From a checkpoint of a small image classifier: batches of 128.
Rows from block 5 of a small image classifier, named by matrix and row number. Rows with one number belong to one neuron. Each number is 200 + 40 x the weight over its row's rms, rounded and kept within 0 to 999. All counts start at 0. After the name is the row's rms in percent of the matrix's.
After each neuron's rows are labels from the 100 images, of 14976, where the neuron reaches its highest value: "top examples" is what is common among them; "peak on" is the class under the peak. Only what is clearly more common there than usual is listed. The data: rendered landscapes of hills, water and sky.
# fc1: MLP up (model.blocks.5.mlp.fc1.weight, 384x128), inputs 64-127
# fc2: MLP down (model.blocks.5.mlp.fc2.weight, 128x384, transposed), outputs 64-127

fc1.215,101,278,224,190,235,175,151,208,206,220,252,244,167,210,205,153,191,207,137,187,205,157,129,288,189,159,231,182,141,274,163,239,246,149,163,256,198,185,250,217,185,188,216,134,247,172,246,205,190,254,166,150,176,215,220,124,218,240,215,122,244,131,219,205,245
fc2.215,103,182,151,242,171,268,231,216,207,178,129,219,223,209,189,146,183,253,219,193,225,176,175,90,220,247,196,157,201,197,253,240,188,207,290,156,215,173,192,200,186,199,120,277,135,197,193,285,196,148,192,246,249,226,152,189,141,140,145,193,204,240,187,144,192
top examples: snowy peaks
peak on: sky

fc1.356,105,224,240,221,237,234,195,223,145,173,183,242,173,245,86,148,174,194,217,217,208,245,231,198,200,238,229,236,291,239,244,149,200,162,213,187,217,197,266,227,267,236,231,231,272,158,234,194,171,220,235,146,156,184,193,189,213,272,174,170,141,257,169,197,157
fc2.356,106,225,178,192,175,142,256,227,178,203,226,153,173,182,234,177,279,237,175,211,111,157,218,199,146,171,208,237,199,203,143,175,205,225,209,185,217,241,155,174,147,139,106,199,248,275,157,179,227,203,235,224,215,194,133,245,202,231,225,201,184,195,157,221,237
top examples: dark volcanic rock; sunset; sun or moon in view
peak on: steep ground

fc1.32,099,190,176,254,178,179,225,209,150,283,196,216,208,204,199,219,199,189,178,222,151,138,253,185,184,85,205,286,196,245,181,142,195,216,208,136,271,220,188,167,293,231,209,154,145,268,249,200,151,284,243,253,225,253,137,150,199,183,154,152,163,126,171,221,245
fc2.32,105,256,202,180,154,172,195,258,148,127,212,225,176,235,155,238,187,215,224,216,179,227,147,279,281,221,220,131,241,234,211,165,147,215,235,234,207,230,246,180,163,207,126,185,178,239,157,81,212,197,193,110,202,171,269,262,205,241,227,211,259,254,205,151,132
top examples: night; red mesas
peak on: water

fc1.13,103,234,175,220,208,201,179,207,176,296,207,240,123,234,193,156,114,193,139,185,202,208,155,182,231,202,292,198,206,235,191,259,136,206,245,207,207,183,219,184,191,216,218,272,206,116,253,308,159,152,172,173,163,174,206,131,210,236,154,123,199,217,159,173,214
fc2.13,134,154,94,185,202,148,206,192,231,276,184,258,211,244,239,265,150,133,224,277,178,189,274,210,252,206,211,156,163,240,160,148,189,182,177,179,193,195,232,183,159,186,181,174,227,189,162,193,149,205,209,174,220,167,269,287,228,224,195,226,168,221,185,172,137
top examples: snowy peaks; night
peak on: steep ground

fc1.103,107,153,231,229,224,145,214,244,241,200,145,174,149,215,213,154,139,220,161,219,207,190,263,240,200,220,264,244,207,195,168,236,207,219,216,247,189,175,180,130,231,235,268,220,198,192,138,247,167,260,132,146,156,213,182,139,244,228,134,227,198,179,201,165,235
fc2.103,099,282,147,239,179,183,250,261,188,189,253,170,235,232,220,171,159,254,165,131,195,176,205,193,81,215,209,135,223,183,213,213,223,250,189,154,194,219,254,217,201,195,257,221,251,176,128,186,217,213,179,234,183,241,234,296,294,204,206,209,249,227,200,202,185
top examples: dark volcanic rock; sunset
peak on: gentle ground

fc1.93,101,234,185,209,155,191,154,233,197,277,194,247,156,244,199,176,97,200,164,167,178,213,149,173,218,187,241,199,167,251,202,241,151,207,240,182,198,183,178,194,230,237,207,262,201,143,205,336,175,183,242,203,177,205,193,131,213,235,168,147,204,257,141,158,213
fc2.93,117,191,148,184,237,146,199,179,237,243,212,248,200,223,230,226,166,204,210,263,169,168,304,176,241,211,192,114,151,233,165,198,138,178,168,176,172,218,189,229,155,170,184,161,277,184,155,176,161,195,221,202,161,151,282,229,205,176,235,215,197,244,206,178,133
top examples: snowy peaks; night
peak on: steep ground

fc1.313,095,221,200,161,122,127,287,161,259,249,192,224,214,270,209,172,227,167,158,225,220,231,215,302,230,217,233,148,195,239,207,239,226,268,195,209,240,213,172,239,157,205,264,203,140,131,128,150,216,153,222,182,144,181,201,261,210,238,154,193,145,227,174,219,208
fc2.313,096,236,136,203,162,188,214,144,201,132,224,145,160,244,214,219,120,199,148,197,191,183,193,259,294,191,209,221,232,251,205,209,256,185,275,245,209,201,243,203,200,246,201,233,194,166,230,254,232,252,197,222,189,206,220,175,216,105,227,171,249,166,203,211,158
top examples: water
peak on: water

fc1.185,097,165,174,182,219,241,175,177,238,206,201,258,217,229,236,146,197,252,162,174,217,194,252,214,191,197,194,235,233,178,171,194,226,222,256,214,251,163,192,194,146,197,181,235,153,171,253,253,169,177,213,154,192,194,224,201,251,140,194,212,231,156,185,210,196
fc2.185,107,110,163,210,144,212,185,244,246,205,141,215,200,194,183,208,180,174,240,298,191,174,234,242,248,199,219,161,154,210,179,216,191,234,198,232,221,233,193,244,163,189,217,172,202,158,164,208,213,210,149,166,161,144,233,230,235,203,236,270,205,253,199,191,249
top examples: dark volcanic rock
peak on: gentle ground

fc1.282,100,191,221,170,244,239,130,190,198,211,206,149,213,193,105,188,160,218,217,224,237,160,236,196,231,197,188,178,187,127,247,253,123,211,235,192,191,132,314,236,238,211,298,264,176,195,221,154,205,248,165,185,155,194,235,200,236,128,227,126,140,152,211,161,222
fc2.282,100,185,179,171,230,161,159,253,216,180,247,176,184,215,281,168,181,156,205,264,267,219,152,157,195,230,79,277,191,138,177,246,268,183,211,254,175,245,173,190,180,214,192,162,193,255,208,194,251,179,191,210,158,227,186,189,181,259,183,215,246,227,203,219,198
top examples: overcast
peak on: sky

fc1.90,100,222,181,195,261,196,156,199,194,208,197,229,111,237,132,126,156,194,136,222,211,163,242,187,241,218,223,178,252,240,212,151,232,185,182,264,233,248,203,259,177,208,224,213,250,216,232,210,180,206,127,123,246,204,168,204,222,209,191,239,225,137,201,228,176
fc2.90,094,177,269,228,252,144,175,167,232,256,306,123,239,195,240,178,217,208,177,262,274,172,185,158,210,194,203,214,185,124,228,221,233,129,220,187,244,232,186,231,230,226,162,124,227,200,175,183,155,167,246,190,209,177,196,167,170,196,226,136,203,171,206,188,193
top examples: snowy peaks
peak on: snow; steep ground

fc1.225,105,188,148,269,227,233,143,223,252,244,204,319,90,171,215,206,226,216,218,204,196,122,199,259,225,162,266,170,181,208,213,225,155,192,142,142,154,302,214,242,168,229,210,235,248,204,195,227,238,231,148,199,130,236,224,227,214,153,173,226,175,248,203,251,140
fc2.225,118,77,222,185,179,210,152,230,194,162,225,189,178,203,183,195,248,189,224,121,236,162,207,139,219,194,202,242,214,193,231,254,198,190,208,204,175,198,289,216,214,269,179,243,127,265,162,168,242,198,261,189,198,229,117,187,209,147,197,178,226,179,149,244,226
top examples: water; sun or moon in view; sunset
peak on: sky

fc1.156,095,195,208,270,248,157,198,320,193,246,146,215,68,179,189,115,204,232,168,190,204,140,179,164,185,227,237,204,184,250,163,186,230,142,198,256,252,203,167,212,263,200,289,209,189,216,158,215,151,181,242,148,203,211,200,205,185,184,191,252,201,231,223,255,160
fc2.156,072,239,211,177,248,138,248,168,207,239,314,187,246,215,191,252,171,216,199,337,219,231,235,214,200,209,246,182,226,198,188,161,195,177,160,169,179,151,163,204,187,108,248,154,186,207,153,194,195,221,212,291,256,222,197,212,236,207,181,182,203,197,97,205,171
top examples: overcast; purple alien crags
peak on: steep ground

fc1.76,109,120,176,172,197,200,209,176,176,210,200,176,153,162,228,174,186,295,149,239,184,170,232,232,157,210,263,305,206,218,210,125,236,230,170,272,233,188,229,110,178,204,281,249,171,82,137,230,240,239,146,147,197,217,198,222,198,224,177,216,168,252,229,163,161
fc2.76,114,223,152,230,116,214,178,279,161,229,188,218,214,176,159,245,253,215,191,174,204,221,220,147,225,133,221,178,275,247,188,236,219,261,163,156,151,149,255,290,257,268,165,151,259,229,224,180,184,145,198,151,168,265,255,203,118,110,138,153,143,161,140,177,247
top examples: water; dark volcanic rock
peak on: water

fc1.216,130,192,230,191,286,187,184,243,282,182,221,197,172,173,134,182,177,258,174,279,192,246,184,240,147,198,277,213,178,164,204,199,121,227,170,175,186,201,189,191,181,284,263,189,214,167,216,224,237,279,206,196,145,271,181,177,221,169,143,217,203,186,139,183,194
fc2.216,141,244,196,162,253,201,253,192,203,178,199,238,209,178,225,151,164,271,113,222,218,215,225,159,214,158,183,217,235,197,170,215,157,205,196,211,215,161,169,193,245,228,237,187,242,250,215,125,262,152,226,213,123,265,303,144,182,173,186,197,262,165,169,175,168
top examples: sunset; dark volcanic rock
peak on: sky

fc1.330,099,173,189,169,180,187,285,200,200,275,266,190,222,250,198,172,169,187,231,191,245,237,182,277,116,105,224,247,213,115,226,102,227,244,200,236,242,182,179,239,254,190,227,193,155,98,176,252,191,171,163,146,223,240,221,189,240,160,172,194,249,182,175,203,157
fc2.330,096,202,238,209,132,208,100,164,259,270,186,248,241,258,265,210,183,181,158,195,205,169,247,205,164,250,169,133,179,161,206,230,261,189,163,211,155,196,227,257,186,175,196,275,274,175,242,188,170,133,157,193,191,164,211,225,207,220,158,160,213,279,230,233,231
top examples: desert dunes
peak on: sky

fc1.275,099,194,191,200,234,198,174,198,250,230,225,165,196,242,178,124,190,193,213,223,168,196,199,159,227,240,246,230,208,138,229,191,199,194,202,190,261,204,153,198,216,194,187,191,277,203,144,226,232,212,134,266,134,224,180,101,196,261,208,130,197,228,167,295,188
fc2.275,103,221,163,122,215,130,159,242,157,120,201,180,170,190,182,211,293,262,126,231,179,226,217,302,276,188,251,270,227,210,214,190,229,159,190,198,221,185,224,222,178,206,281,178,172,190,237,145,280,222,224,144,176,216,234,267,165,222,224,185,257,206,214,164,221
top examples: dark volcanic rock
peak on: gentle ground; steep ground

fc1.121,094,149,181,216,181,236,158,216,171,253,208,190,253,172,246,183,128,272,247,185,169,144,221,197,187,165,209,189,231,145,206,160,193,152,197,174,256,164,273,283,221,234,208,216,170,229,189,184,209,274,242,224,158,289,200,182,187,139,186,134,198,218,154,243,126
fc2.121,095,232,198,197,219,230,205,221,225,175,235,173,175,186,289,174,199,207,183,308,215,236,250,188,178,218,216,195,194,250,229,232,170,216,213,221,183,156,206,195,159,208,210,128,180,235,170,245,203,224,237,237,182,157,200,206,256,183,223,228,201,166,190,227,177
top examples: sunset
peak on: sky

fc1.135,097,280,220,159,240,160,187,190,202,275,180,216,208,278,215,231,178,226,159,182,149,180,214,163,214,176,174,302,253,188,172,136,215,222,208,147,196,243,210,229,198,168,186,217,216,156,240,187,227,104,235,272,220,259,105,232,247,166,201,215,155,233,184,216,115
fc2.135,117,256,134,159,142,195,205,183,219,192,199,237,188,175,121,224,193,181,265,199,193,200,226,105,293,220,254,131,175,242,179,193,167,173,186,165,210,190,286,147,157,169,204,235,191,180,154,233,178,248,174,221,236,189,190,214,169,176,204,205,166,246,145,185,214
top examples: snowy peaks; sunset
peak on: snow

fc1.231,092,258,165,139,218,229,165,158,202,208,239,155,216,180,186,188,198,206,220,217,206,234,221,193,112,171,213,168,212,230,125,238,191,216,190,149,198,230,202,170,141,193,219,198,230,212,237,271,189,207,254,152,125,155,123,257,160,246,177,228,203,204,137,229,151
fc2.231,104,203,258,151,236,231,167,193,256,150,226,195,188,190,178,320,187,265,249,165,185,188,178,212,232,218,213,183,250,182,199,156,118,126,210,187,223,189,274,179,201,111,278,270,147,193,199,203,205,179,157,215,207,204,182,206,156,193,224,210,198,124,241,218,138
top examples: water; overcast; snowy peaks
peak on: steep ground

fc1.357,088,176,163,168,225,246,193,214,205,180,178,206,152,194,117,200,128,252,215,234,152,171,240,171,172,165,234,231,202,208,203,184,169,156,236,178,236,203,192,262,217,164,206,251,229,214,155,252,184,245,152,173,191,271,157,181,150,205,148,132,219,225,235,196,144
fc2.357,093,235,126,202,239,179,196,148,252,173,247,160,221,189,219,195,213,129,141,170,180,194,178,262,165,245,135,152,194,216,252,190,169,228,239,182,187,165,208,192,148,238,295,206,154,143,220,268,196,170,244,290,188,152,216,196,209,183,218,229,219,242,186,256,241
top examples: sunset; sun or moon in view
peak on: water

fc1.310,103,173,144,228,199,247,200,197,256,206,180,248,201,151,169,152,143,242,214,182,119,240,181,164,150,232,243,250,226,192,205,240,212,143,155,150,252,253,216,230,165,214,170,196,228,207,227,201,210,230,244,219,111,284,164,183,196,147,215,133,227,212,170,213,217
fc2.310,112,224,258,164,170,173,252,292,173,182,205,203,181,232,218,243,157,309,182,213,232,256,213,275,159,273,217,197,290,202,169,215,239,186,216,237,230,214,183,177,192,140,193,230,148,188,227,151,216,200,281,250,230,130,183,213,175,157,289,230,184,171,196,155,186
top examples: dark volcanic rock
peak on: steep ground

fc1.284,098,189,172,248,231,131,218,199,169,192,222,235,221,200,179,201,163,219,181,265,211,263,197,255,74,203,182,187,150,161,168,206,205,236,184,242,216,188,278,260,194,330,243,219,190,201,159,211,212,154,106,209,132,266,115,179,211,136,228,182,203,161,198,260,186
fc2.284,081,171,202,189,229,210,136,133,234,163,198,187,249,205,214,242,185,249,254,241,258,169,195,183,167,237,245,258,188,184,233,214,177,188,226,252,145,104,217,185,188,280,239,206,222,182,164,246,158,247,201,221,78,151,218,206,249,227,158,198,190,265,190,126,114
top examples: noon; green hills
peak on: water

fc1.317,106,123,166,238,171,129,247,204,209,242,156,203,155,256,158,206,235,210,155,209,179,241,240,201,234,171,242,203,240,248,234,211,157,190,193,198,239,190,181,169,156,285,252,206,235,136,194,240,277,224,210,210,165,277,189,171,190,104,202,160,116,143,200,217,157
fc2.317,117,212,119,264,163,198,223,202,199,213,180,187,217,187,189,251,312,169,154,206,178,136,179,212,288,195,197,320,252,253,231,192,134,161,225,238,188,229,213,183,239,198,170,208,228,154,202,241,159,224,151,138,237,201,120,184,127,218,217,176,265,222,265,185,161
top examples: water; night; snowy peaks
peak on: sky

fc1.168,100,170,199,170,159,223,315,149,316,252,214,180,223,188,136,172,228,189,203,231,231,220,198,225,121,247,228,181,166,261,171,232,224,164,226,243,278,212,195,224,263,201,185,132,264,127,150,203,198,219,205,195,170,203,205,159,178,232,221,214,175,211,142,204,192
fc2.168,096,196,152,170,210,141,162,200,200,223,191,190,213,147,188,214,160,150,169,222,246,182,208,199,162,172,195,127,262,203,166,202,171,189,191,146,175,237,168,182,195,270,249,254,234,203,196,157,169,278,276,197,229,195,211,180,154,160,162,169,192,173,282,222,231
top examples: dark volcanic rock
peak on: steep ground

fc1.178,105,218,198,247,195,146,163,201,143,239,190,227,216,196,183,236,186,164,195,280,220,200,269,181,215,192,221,271,155,173,205,144,178,242,155,184,201,157,250,198,271,262,304,237,237,165,210,164,121,275,204,146,102,184,231,206,211,228,159,146,149,151,203,199,258
fc2.178,109,124,161,210,185,205,239,223,182,164,227,196,176,251,206,191,138,216,158,217,208,240,158,250,219,197,221,191,259,214,179,266,257,218,229,200,215,240,115,162,197,184,103,158,160,247,227,101,247,140,182,151,257,214,240,236,140,196,225,218,220,246,157,185,137
top examples: sunset; purple alien crags; sun or moon in view
peak on: steep ground

fc1.372,106,228,202,117,169,155,229,180,324,184,227,225,177,263,168,205,202,226,215,224,219,256,217,236,236,170,163,132,233,211,184,155,173,224,216,217,219,250,261,242,266,223,196,146,202,169,194,220,147,184,190,223,172,183,117,152,241,188,215,230,108,196,147,256,165
fc2.372,107,181,253,189,220,255,224,239,176,187,175,127,188,163,204,212,189,232,191,259,216,186,226,156,204,183,216,250,183,180,265,211,206,234,256,119,189,160,173,211,171,207,280,246,193,183,192,202,72,258,209,268,176,173,172,117,170,213,249,243,190,185,214,148,184
top examples: sunset; snowy peaks
peak on: sky

fc1.211,113,87,128,231,179,245,241,179,269,237,173,207,197,199,181,230,210,197,163,212,200,261,184,234,256,175,214,179,191,149,164,241,184,220,186,189,201,250,208,243,170,215,168,168,176,243,192,229,128,158,256,142,191,194,178,169,183,81,195,185,226,194,204,210,191
fc2.211,105,238,186,191,268,161,241,149,194,175,230,218,238,189,223,157,171,171,202,200,254,211,218,173,142,193,179,201,242,230,189,281,256,337,167,172,210,231,206,198,137,216,155,159,221,173,206,253,267,237,272,208,165,200,249,251,137,170,229,216,223,172,174,231,194
top examples: red mesas
peak on: gentle ground

fc1.301,097,195,182,226,225,213,187,189,266,209,215,192,219,211,175,160,217,180,188,233,180,137,206,186,201,157,219,191,149,179,250,223,230,151,177,207,249,216,187,170,200,160,187,154,112,218,178,304,122,173,183,124,241,235,150,140,182,181,197,141,221,157,217,293,203
fc2.301,086,195,212,201,218,217,229,159,112,178,171,160,234,205,170,171,185,193,214,189,165,240,151,223,193,197,163,247,178,208,250,289,222,246,278,174,215,182,146,207,218,156,185,161,193,217,222,213,223,144,146,170,183,190,246,167,176,149,200,194,285,174,245,232,158
top examples: sunset
peak on: gentle ground

fc1.117,088,198,182,222,246,141,230,224,141,255,152,194,178,212,177,191,157,235,250,241,91,209,194,159,157,210,240,195,188,274,153,214,251,228,174,193,214,167,251,217,228,274,172,212,240,232,168,177,122,264,171,176,223,224,166,126,209,191,146,256,259,162,222,190,184
fc2.117,085,49,191,201,274,236,176,233,130,141,196,205,178,185,151,123,208,223,221,262,176,180,197,218,293,213,227,166,274,190,214,180,100,156,184,216,228,199,173,243,193,165,201,227,180,257,221,166,252,246,221,212,171,236,172,244,159,249,212,148,209,179,237,201,209
top examples: red mesas
peak on: steep ground

fc1.2,098,220,247,223,152,220,187,268,164,176,204,240,129,214,199,213,222,248,167,222,229,161,209,157,120,198,182,277,182,208,208,208,166,180,231,225,217,175,258,177,321,236,243,224,206,165,145,172,155,143,230,95,165,212,200,234,206,216,185,194,180,156,221,193,230
fc2.2,087,136,188,176,195,192,248,192,186,146,251,154,209,171,178,208,155,180,196,262,205,175,171,207,171,214,270,178,158,205,164,161,144,203,235,202,215,238,233,192,154,137,139,148,214,252,212,169,239,240,251,273,252,202,177,227,207,213,220,208,243,222,207,266,213
top examples: overcast
peak on: sky

fc1.302,097,135,193,230,217,222,191,207,286,199,102,272,123,163,159,182,170,211,166,196,174,173,213,169,241,159,191,183,253,189,179,205,206,164,143,159,191,201,218,203,133,250,196,198,164,220,199,355,185,254,196,163,152,194,80,240,181,218,206,209,118,177,170,243,193
fc2.302,099,146,131,220,186,228,196,185,190,157,221,142,221,206,190,145,195,124,181,134,205,218,205,236,279,183,199,156,276,231,216,210,245,197,257,213,198,187,203,208,189,254,247,292,169,198,247,223,164,212,208,176,248,202,222,162,195,180,207,173,222,174,190,214,196
top examples: water
peak on: water

fc1.365,100,232,162,184,205,318,187,188,292,162,266,234,220,203,191,212,240,185,156,196,214,197,213,248,179,147,167,256,162,210,156,142,146,201,221,272,204,245,223,236,214,205,235,259,134,290,241,186,169,151,198,168,167,245,213,190,225,120,161,184,152,125,153,236,221
fc2.365,107,118,182,206,276,149,203,236,162,207,177,228,174,218,240,151,193,123,214,230,219,226,232,206,285,234,106,164,150,190,142,217,244,167,162,204,230,227,173,243,176,110,197,224,192,194,208,198,245,205,178,220,201,183,236,187,186,247,223,220,180,193,173,201,179
top examples: night
peak on: sky

fc1.83,101,100,140,175,201,230,176,238,295,200,206,213,209,258,213,259,196,226,213,235,216,250,164,224,158,217,260,161,193,251,228,181,150,212,248,201,182,235,189,152,207,211,178,171,186,212,185,285,119,224,180,212,214,190,223,186,239,188,126,136,247,175,130,230,173
fc2.83,112,187,215,182,232,250,250,206,216,202,207,144,202,195,230,275,86,207,216,122,200,194,147,251,78,202,259,246,260,206,225,182,298,184,151,253,207,176,179,201,203,134,169,238,195,203,207,177,166,171,183,170,174,256,187,235,211,209,222,245,235,217,197,197,192
top examples: noon; desert dunes
peak on: sky

fc1.201,095,153,233,187,220,170,185,151,247,151,187,197,216,219,174,237,181,298,257,206,198,233,239,161,152,196,220,182,169,140,223,190,221,235,255,217,237,190,199,186,269,204,215,145,210,166,193,194,171,122,178,129,205,206,188,218,198,206,217,148,110,167,88,203,173
fc2.201,078,176,207,205,143,232,194,191,307,187,197,148,211,206,169,236,236,205,162,179,221,177,195,208,231,210,208,213,193,180,215,251,237,149,114,191,203,183,184,217,108,225,177,168,188,281,205,240,181,201,117,168,174,226,109,170,160,209,235,203,269,215,222,232,247
top examples: noon
peak on: sky

fc1.53,107,148,210,115,170,122,195,228,208,259,126,296,167,232,172,248,208,204,219,207,141,184,248,178,150,232,206,259,229,199,227,179,239,285,226,200,196,203,178,171,188,229,269,246,190,142,159,199,134,190,189,201,213,188,177,228,246,209,129,178,186,243,237,207,117
fc2.53,090,258,235,175,205,229,252,195,250,126,176,258,244,229,178,199,166,190,162,183,235,150,235,210,87,166,211,215,158,129,220,189,228,223,195,201,180,196,210,160,176,165,237,205,101,176,153,226,173,178,157,174,243,228,191,295,222,168,193,249,158,252,230,171,237
top examples: sunset; sun or moon in view
peak on: water

fc1.118,105,220,164,278,144,125,149,218,245,211,191,201,184,226,200,261,176,223,62,193,200,175,193,281,235,158,180,211,263,226,180,149,189,212,211,189,176,172,241,217,261,154,206,173,250,202,264,193,222,181,247,232,217,196,215,262,184,158,179,221,208,169,227,216,164
fc2.118,108,234,125,204,197,166,202,218,217,215,188,286,195,137,205,181,241,106,227,148,194,194,237,219,268,110,196,174,132,235,171,242,184,163,235,199,215,218,221,209,194,239,172,193,223,201,173,180,148,136,178,190,199,138,231,189,177,208,189,178,223,125,164,215,192
top examples: red mesas
peak on: sky

fc1.346,091,169,182,167,251,218,261,177,260,174,165,273,174,258,173,225,179,254,201,181,190,148,220,202,216,229,251,185,205,163,209,243,231,141,153,189,198,221,162,246,179,256,254,150,179,227,140,310,181,207,207,157,158,234,148,263,191,124,173,149,102,169,168,198,109
fc2.346,088,183,173,215,208,217,201,208,186,157,208,220,238,231,204,157,176,125,178,99,234,149,146,241,262,243,110,142,268,202,210,211,234,218,249,224,176,138,256,228,200,219,223,195,179,229,200,206,190,226,229,120,255,198,182,201,226,168,215,240,262,177,211,206,190
top examples: water
peak on: water

fc1.99,086,219,193,182,253,171,169,231,231,215,181,183,173,280,136,219,139,190,110,202,188,250,278,236,174,207,195,191,233,230,77,243,211,196,130,177,194,195,142,188,125,243,216,214,186,152,202,212,221,189,213,198,161,169,205,185,164,212,170,281,125,186,226,187,166
fc2.99,091,156,136,198,148,245,198,179,239,150,205,212,175,211,146,211,195,190,201,245,224,218,169,158,236,186,235,167,183,210,219,216,231,196,235,207,170,193,230,235,191,206,153,185,169,191,192,233,204,220,194,234,187,187,174,183,239,159,231,230,217,242,151,311,190
top examples: red mesas
peak on: water

fc1.184,103,226,116,194,159,216,176,240,248,231,192,189,110,201,185,226,216,180,212,214,215,178,201,207,207,215,192,208,249,231,139,172,189,89,178,168,297,203,134,196,234,219,238,245,210,216,195,125,171,290,205,305,212,244,170,254,196,215,227,205,263,212,234,244,160
fc2.184,103,107,178,204,212,151,240,251,197,223,214,213,140,224,243,189,239,154,155,163,191,208,210,214,281,163,166,212,175,195,179,146,129,215,204,242,154,142,154,194,207,170,186,230,250,200,246,249,218,184,245,158,205,178,237,217,170,185,164,192,212,198,216,154,209
top examples: desert dunes
peak on: gentle ground

fc1.214,100,161,222,235,181,192,183,236,215,237,182,197,202,140,173,188,188,207,179,217,190,183,191,224,120,242,217,195,218,168,155,226,154,197,177,210,194,190,256,154,229,143,186,253,145,184,190,206,126,191,116,172,180,176,180,168,239,159,170,192,219,198,78,283,209
fc2.214,088,201,195,175,192,266,217,225,217,178,175,276,172,201,223,222,218,130,153,221,262,195,228,208,272,202,196,205,144,216,157,142,208,211,190,214,192,202,192,192,229,195,197,194,162,176,216,178,234,146,202,194,230,161,272,200,191,207,163,165,180,221,228,283,178
top examples: noon; purple alien crags
peak on: sky

fc1.192,104,235,194,167,223,196,191,258,233,209,201,217,203,183,243,182,213,223,175,171,220,247,185,262,254,180,182,192,189,198,158,121,188,202,296,211,189,170,245,212,219,263,198,196,239,192,241,241,191,115,141,234,194,238,143,213,324,222,197,137,224,138,156,180,154
fc2.192,102,182,175,267,194,125,152,178,171,202,189,174,121,143,139,192,169,112,192,180,212,222,144,113,217,123,180,262,170,210,148,285,137,175,218,170,245,237,168,243,211,202,177,217,221,308,252,207,216,196,227,190,183,229,207,193,179,188,272,191,233,185,136,257,239
top examples: noon; red mesas
peak on: water